From a checkpoint of a small multi-label image tagger: 32-pixel images, trained on gratings and oriented noise at many angles and scales.
Rows from block 3 of a small multi-label image tagger, named by matrix and row number. Rows with one number belong to one neuron. Each number is 128 + 24 x the weight over its row's rms, rounded and kept within 0 to 255. All counts start at 0. Numbers have three digits each. After the name is the row's rms in percent of the matrix's.
Before each neuron's rows are labels from the 100 images, of 14848, where the neuron reaches its highest value: "strongest on" is what is common among them. Only what is clearly more common there than usual is listed. The data: gratings and oriented noise at many angles and scales. In brackets: how many of the 100, against the usual share in percent.
# fc1: MLP up (model.blocks.3.mlp.fc1.weight, 384x192), inputs 0-95
# fc2: MLP down (model.blocks.3.mlp.fc2.weight, 192x384, transposed), outputs 0-95

strongest on: very coarse (54 vs 20.4); filtered noise (44 vs 17); square grating (37 vs 16.6)
fc1.158 101:098125109129114144126114084114155111116118152136140118172163134133123151123120124105147137134196113145120132128113177083120093178138151202130126163093158080111077134128112123148069148138146083149117140141124132150119157127144136111128134154152169107137125117160154164120104105123119149076
fc2.158 114:132131099167101160161140138091114135120133131128064137121173152106148137129124099098112097110142113139120110112083177127101068122111087104124134194123124095123105131119124124101129109109107098114148125092105157125119092127145161140113158103136099186115124130119159119126102137091145113114

strongest on: noisy (71 vs 29.7); filtered noise (46 vs 17); very fine (43 vs 19.6)
fc1.142 090:127153126109121119158139100132127047145110158122194127115144122143149143145136137106115106126156157100154131125125141137129036115115135134140142170136080134092147135141113084093151082157108078100133118139123112137111117130140145144104145151121117128119121141111153147110133130155142142082
fc2.142 103:138221116132089159160103137139128086124135095156136117121120159115101108143165117110148111150146140134128108067129152130104102125191152154142146134107111104165120128114119146138132125130130137134104116151113135107157163117111164070146120135116106123110113131035140144115119114154151147075

strongest on: dashes (100 vs 16.9); very fine (73 vs 19.6)
fc1.286 110:104089156109135121137128141096139135099136164148154138146130130158112120133177120091140119122120125152163103150130124116115123140123150140098122128116147106131120129095157059130123146125158147095118106128165111133108111113150192133118123163153153142140116116130102152124105095153111137158
fc2.286 107:123114122129106122149123123121131109115082096134135167132122145093140103126176121144125106136116159099130140095136170139127092176122145147144160107107166161136133101099145114178106161166129160124112102121107169132111100120133223103137136085099121175137122140155128166122144132106107138151

strongest on: coloured (100 vs 49.8); noisy (96 vs 29.7); low contrast (81 vs 29.6); very coarse (57 vs 20.4)
fc1.87 099:146152103128108131123148169126164149153139115089109132110126137121124111128098138130122131136182140121175142107119188092086134133149118108173108082106122102048112153116107105088139093144089117136079148099090088143102113131125109149112222133151120133129136132093171161132099145131160131119
fc2.87 112:108101129150111114154112131176122142178116127131172166126132095149150109207161157091149128134166122119132114126118160138119148131152120131211124144121117050128147116069109120121103111086153083156137147134113125150135135126148061139138149115126132099134102134091186118132127128182124112115

strongest on: filtered noise (97 vs 17); very fine (52 vs 19.6); fine (48 vs 20.1)
fc1.145 102:125114139108119134116111115112112097145041136104107112163126128101110104115128110095113110107157088147174132124130158149093054128148169150156117176140155118075105122144106111166118136172131139149116149136138131161092171142126151091109153139153123178122090121120176123119109128079116111121
fc2.145 092:123116147101114133105135133118120103089138144082121110150121142125103122095148115138147113174137133158107111144103095094124072168126144139118133107143133135131102128124085104121107192160157103142139139151126163139127117124149150164127159196115141069129161110115116150113126108136123118120

strongest on: fine (42 vs 20.1)
fc1.342 095:082146160089144100123114068141140145111127140180123152142109097110120150127138097111140094101133105152146096176124181134108101099132133121129118104105105125130184172152120120115158143136165146149088141138135159147092109089183157131110127106102150158122138072159136125115095142099115142175
fc2.342 095:142116164085155168145155154153132140110165138076099115157122102144097127135122142093139092098099116099191150143126153142111088184118138124133134127133135108111122121112176118131133112127174094104152118074129161123139107141125132126135129140167137166123112106160130141088144112117144155152

strongest on: dashes (44 vs 16.9); stripes at 120 degrees (38 vs 8)
fc1.110 101:110122145149112069132104144126118118132059134119146107172182106127125158118129124102123112118133136078151151113143115124128143149134137138135170109122107144105127180139115108170131209133098117130119139082157114156087142133122129102097132129132081112096183101107137092119106150141113110105
fc2.110 120:129126081123132143146126135110144109124156109127178143134096116092153099113181126119133110127113140114144130175169117159115162133154102118133162134145107116125137035110119138123168112118122139103096124124103097117181146115122119124159126131146151131094109116134144162154107134154109128159

strongest on: noisy (100 vs 29.7); low contrast (77 vs 29.6); windowed patch (38 vs 16.4)
fc1.91 103:120104132162136133109130101084132154125120126122148103141100163097134134097134122093118160129133125157163116127110160116108135138119151149127103112153127121110075130144141091162163159158089119126102171128118128167148127064128142128146201155104094137134132099115115139162103107111105089128
fc2.91 097:151152144121102108100167162133113082145099144146126163116173135131122093132121089092143137099119165118127142129158113076118156162136125143118123130156141117131151115159106133130058122148129184134144123116134092137113128135127145158160134107124132096136095117170116160107140127119142172099

strongest on: dashes (65 vs 16.9); stripes at 60 degrees (37 vs 8.3); stripes at 45 degrees (25 vs 8.6)
fc1.174 112:114118163056129131120086119156130132116186135106154117147117104124135064110118120089133181092134139222143110099096152119080133109133122132134037144150116154135121147115124119139116087118202109134113145134120127141138156132108121098152139119139143119127059125124139117122126144123125142123
fc2.174 125:113105173096125147162109125128123126119090079134202126135096131120135116121152153115111105144101157160162129146158152141105135140140102134124164131132161124121126180127124149147124130107161127085122120120118099112121157141114143123123098132106133146136086110083128105122058141135123129140

strongest on: dashes (87 vs 16.9); coloured (83 vs 49.8); stripes at 150 degrees (30 vs 8.5)
fc1.310 104:100126126151139045096097124121129124153082144149125079180158117082126178136125158092136103155137147065113149142150106124139114166102138136129203137148141103092146129124083117140110168129035143114133105137120121158119117135142147120146133156133108112111202144127118127159107118109097113151
fc2.310 116:110113139127137139146109141140131115109108068131177108149124120133101153115160097146106067143123156113134138146118113109136171129115098130126141125125123142080113067106146148108137145086151119111115138098120098114176156140145168177153135171127109128125152099101134070110082151141108088161

strongest on: coloured (100 vs 49.8); stripes at 45 degrees (42 vs 8.6)
fc1.170 102:147149129126107117124152153091140139172107194109124127148145144088126099141107096130114083103099141118120132136118131141148145143128141162121106168178125135071128128121114120108150130170118144132105164127150098129154114114147153095111146163101126147116136114135101131136074146116157148148
fc2.170 091:144141129176154143165162115121106129106108125064101149109119132152131137113123119159076083095103123107087145150123128164145152123087133122072162143098119126131135147135086121119142142128115134099145138104137103138124070155123139146146102138130110115105196114123093127124140155120145130103

strongest on: noisy (67 vs 29.7); filtered noise (44 vs 17)
fc1.163 076:111137171112139113113082113139152125129154141112147123123072132143158122120108111052119093155125165143117117161131123133141129107105122119130157135129168142123135154140134110130123109154138181124132140160126139132121111126142130098154127134116161092099173142168149155125101131149142152162
fc2.163 077:097125129118123105172115147143131139100132145087142111158103151139092144134145121154155148115127101148138137127116113129090087143142137119161128168143106107145143152146158137095103116147131132099189156140106136144143121119155127148131121122139139156101103094063132088180095106112137140129

strongest on: dashes (98 vs 16.9); coloured (88 vs 49.8); very fine (73 vs 19.6)
fc1.254 112:088121147130112094145122131141148108110115145119100105126129118124144119124183107064120130111107112132193143128129122148110120147143161121110142140157116132130096145126127104123136142119128139130108128122130128115091131100114190132115167128140137119141135101087146150124081111152124128150
fc2.254 109:119135125125141145169112084118146096139119111112117138115117117093088126081177138142099113128148110136131113117167151069113100113120158143148132107130130150099100110153148165128145130129169118154102127133120147095129122161136218099118130118125080186119123148147088166146137122180104108129

strongest on: filtered noise (50 vs 17); very coarse (50 vs 20.4)
fc1.293 113:091119147111097116128109114092132095125133130117116110149148141135135125094138096077131136129175122139127151137134154123115057142119158158150132137091141082115112117152129105176121109130138109156130155119145109157117166133142140137155170134158096162076156117108160151128089108127101147087
fc2.293 094:120150117130163109131149125135130118137136166138081165109168103128126102105132103139104141093133128110105100077090188123145113118100095144143126165125155206112108147129102134133133111175108125100156149114112137130127090121124124130123141111139090154137115111121119132131137115119142151111

strongest on: coloured (100 vs 49.8); noisy (81 vs 29.7); low contrast (79 vs 29.6); stripes at 135 degrees (40 vs 8.5)
fc1.345 093:107164161073141118136145175124107168097086128140104141139150116096127181108132075083121105091102122163130159165142121132104145108122148142109113134155144145108145147120118105116138148125134153109101115124144118139078127145175143073132130154147131125156119114136130125151093151090184120133
fc2.345 093:133112092118137155164108111119098106113213101120170112082118104117095108107133115170103145136110144155106154116146118116158146125110139170134118158118127171118134062126143122142111113117140147119145112143126164145213150149119168108138155136141132121103068162131090162126126134124078103120

strongest on: filtered noise (74 vs 17); very coarse (64 vs 20.4); noisy (60 vs 29.7)
fc1.177 096:126187130120139087155115139149142075141107131108167147107104140128162143094129122127133104108154122131155124108098170118079094133144168144160108130135127166113107082135146115106103107135100114144089149124126142117110130109115122120112167134134123150132135120096133165127090154127167102116
fc2.177 086:105154137113136100192134094139094111114100103138136166139133086113138102158138105099111120125125099140165134117133192100172150156122128112171123148117155100147166096119097123170122113173109083099135101129123157136150107165104113123157133111145146101144125163092203153074145123116119109099

strongest on: very coarse (64 vs 20.4); sawtooth grating (57 vs 16.5); stripes at 75 degrees (55 vs 8.5)
fc1.229 094:120108140135142089069139124116146113106120152111140134157115139087086132128136107140144150141126117107092102140154133107151124148105128162089152128156162116124104122143123090113083155134106166145090146122137104152140104104175148134157151169151127152129116146173111140127150094096086141159
fc2.229 084:172143119166101128187144098087096090114144102067112105144091158100113130132146124137103126071150119127136129131153148157163149109168162153140160117114106114126127150125116124185169126113097131142110144139174129104121087117143170112135150141127146137167141120095158149152093118150130169141

strongest on: filtered noise (64 vs 17); very fine (49 vs 19.6)
fc1.136 123:112095141119118131149116130115153115118134153124137121124114134107136130140134147135123156125141136112090149153124096111100156133102115112092134093137133107144150153123130111160120132184106129117136132113120058142127163117161143167130149175136122114117151146147116146122050123141109147146
fc2.136 124:134108133127125141122109146108121149126153156152065109127148133166084110123088140130159136166112072152096125137120144129138121139125075137100142136118132098098118114122132151109093120112130115165097138170126109129147140138182136130118138144124118187120131123134159116138123119203141127133

strongest on: filtered noise (62 vs 17); very coarse (44 vs 20.4); coarse (40 vs 19.9)
fc1.150 095:110115109134140110159172121148123108157104118096106122112116118127142106117142111143114119136150115152114150136126117105096091140106177138152150133106132087124105162104117081179145111126143144142130139132133113146130169152127135073131150137145093173111114126109122112122036158111113111132
fc2.150 104:130102106139145159132145125163124133096135157114142109132135176129125149108111155094182117124055169109111122105110146106141152133140113148067121094149117178138118107169113153112134118120126101137098145141153131115134158142142136119127127174111113103153139106135123079130120117084134102131

strongest on: coloured (100 vs 49.8); low contrast (62 vs 29.6); stripes at 165 degrees (36 vs 8.3); stripes at 0 degrees (34 vs 8.5)
fc1.129 101:146140109109092109147131133107122147152117134133102107132115134105143104156139152119119128095162139151134202104129140114119142225135132136151115089159155102111108153136124116131151147147086103151103135115133122150129136146151141117163138140095124126115109136091136129129124116119132136136
fc2.129 111:172134126147110135117111144115116128163158123131138137114123138140114126109129122150131142144151110158099155109143114152074147096098072127097083087093086137113149132095155123080120152103176149152132151118122069151143091071119110168139125148121109103118136131149107105111154149121139089119

strongest on: dashes (93 vs 16.9); stripes at 120 degrees (40 vs 8); stripes at 105 degrees (26 vs 8.2)
fc1.312 106:143135117188132061104094082125136118115118139102162130147088143110123179143138150115138139125124145105121117123139131133054123184106126137134114127121138114131113166135141110147109205133121120130121131133121125152138106130158124137156137133134093119121213126115116120119138133132102097170
fc2.312 115:132131132148116108154113125113131142112111115124186118152103103100113143097174114148124103129108132110155108150098128132092158155118108124125149106134118113080113075110093136147124103093105125125121158117114100141171177129107152154126136145159143142140137145087129099123089143127128140164

strongest on: coloured (96 vs 49.8); very coarse (49 vs 20.4); scale: coarse (40 vs 19.9); stripes at 0 degrees (30 vs 8.5)
fc1.168 097:090152136123135106134117120060107110076120162117128106136126110096141124106129084102138134081112135137151138160162111120145101127122163176080157138172129129105116125132102094148127113159107154114116122124163104178106143116155179117138155154156121144123134126134109157151085109123098142168
fc2.168 071:169133171107139137108156112127125114165113109140135151122102102124127154129108118124145121120151138162095062098119102172073135129131100173168118112128143130131160132080118131146110170156152114131145150154151127150146138096180108132121112150098117109141124146133138113113128098119110154132

strongest on: filtered noise (84 vs 17); coloured (84 vs 49.8)
fc1.259 122:138095136117142127072074128118130104134143150106191108123135146101118153103130156094138130124153161120112129114154138156107126135142113143142119128143134136125092147125105118111076144122140105092132122170126086147137107139141121109123169187127145109109148149175159166105143122139096171123
fc2.259 113:111121109139148128112066113141131097154124125147122165182119133121139123107101115080151134093117166128130138096086128117128045140141167139169154181132101146129128136147149129135114114185101167120142130103149163133120210117157134140130115151121137175098121139117128111188085144093122129143

strongest on: coloured (100 vs 49.8); stripes at 120 degrees (53 vs 8); medium (42 vs 20)
fc1.369 105:086162137156121127134107135098145101128110189077140107105129129104135075106150134108121131106153138135144096121151140135097103129119174132124140144155121092133118135136142104155155109142124171131119152131142111153131169118108160094129187132110101135118155158131119143114072137116130106171
fc2.369 079:096134126138138122098115133125102142092160145169177157144144147135110142142132111130156147151156133151110142098092090141115139130128120145131126078125181152134112127124074148136095164104126142108099110147104153107129147111157126082163132157122133124131106155148114101134123104087132147131

strongest on: filtered noise (76 vs 17)
fc1.354 107:138132153115119089158156127083096059136103139131127134139138156138137130097135092136131112098132141137147109154133117090109071130115169163093131166136140098091122116138155071145111127109142144158120175091170114144126150105153156109137137146126105196137121098167106128115136117143113121117
fc2.354 085:105127144160131095135148121165136134133133163133076167119098140136146132105146125103162139109106144131100132153083150094139162135134098169204118116138159156107143141071131115168153117123103091112137132113145178162122083146132143149122157167133100105134095125129159101108136147120119103146

strongest on: fine (46 vs 20.1); filtered noise (38 vs 17)
fc1.267 102:117144135124116108121085121150136144115128127103141104124118131097121125133183119077107129130127185175215131136141121151115114124137192143145132127132152111095117105156141109162141126118168140128127122131166158146089167108130145067114133158129128092133137139093169136167104097106147126150
fc2.267 102:151140088143110139069112103169127149085170139139105129150120141138124107111148141153113147139120186095118136158129085129115177063152143107150129116152111117151121141152192147140115117133113105134118121120135113106120071135116167144126139140114151130171137153121115130129165133105128094136

strongest on: coloured (99 vs 49.8); kind: sawtooth grating (46 vs 16.5); stripes at 60 degrees (42 vs 8.3); stripes at 45 degrees (35 vs 8.6)
fc1.309 097:094159161145131081109135137122139069129090155140138107156103128134086172104121139134141136131145127107116126140144136122149115167113131147135170125133145134145136148111099089101123172132069151147098124135121111135149093131126152149178145138119088174110162120189094117137144144075115117122
fc2.309 100:123110129174114111163133129129133173125089154158087130167105099119123118133162113157119098098146119114165119133141156120136123092150162144094140171128136094119135095142097114144126138113100128120126177085150121114125093106142137156132152159150164144137109117066160125148106124132119171158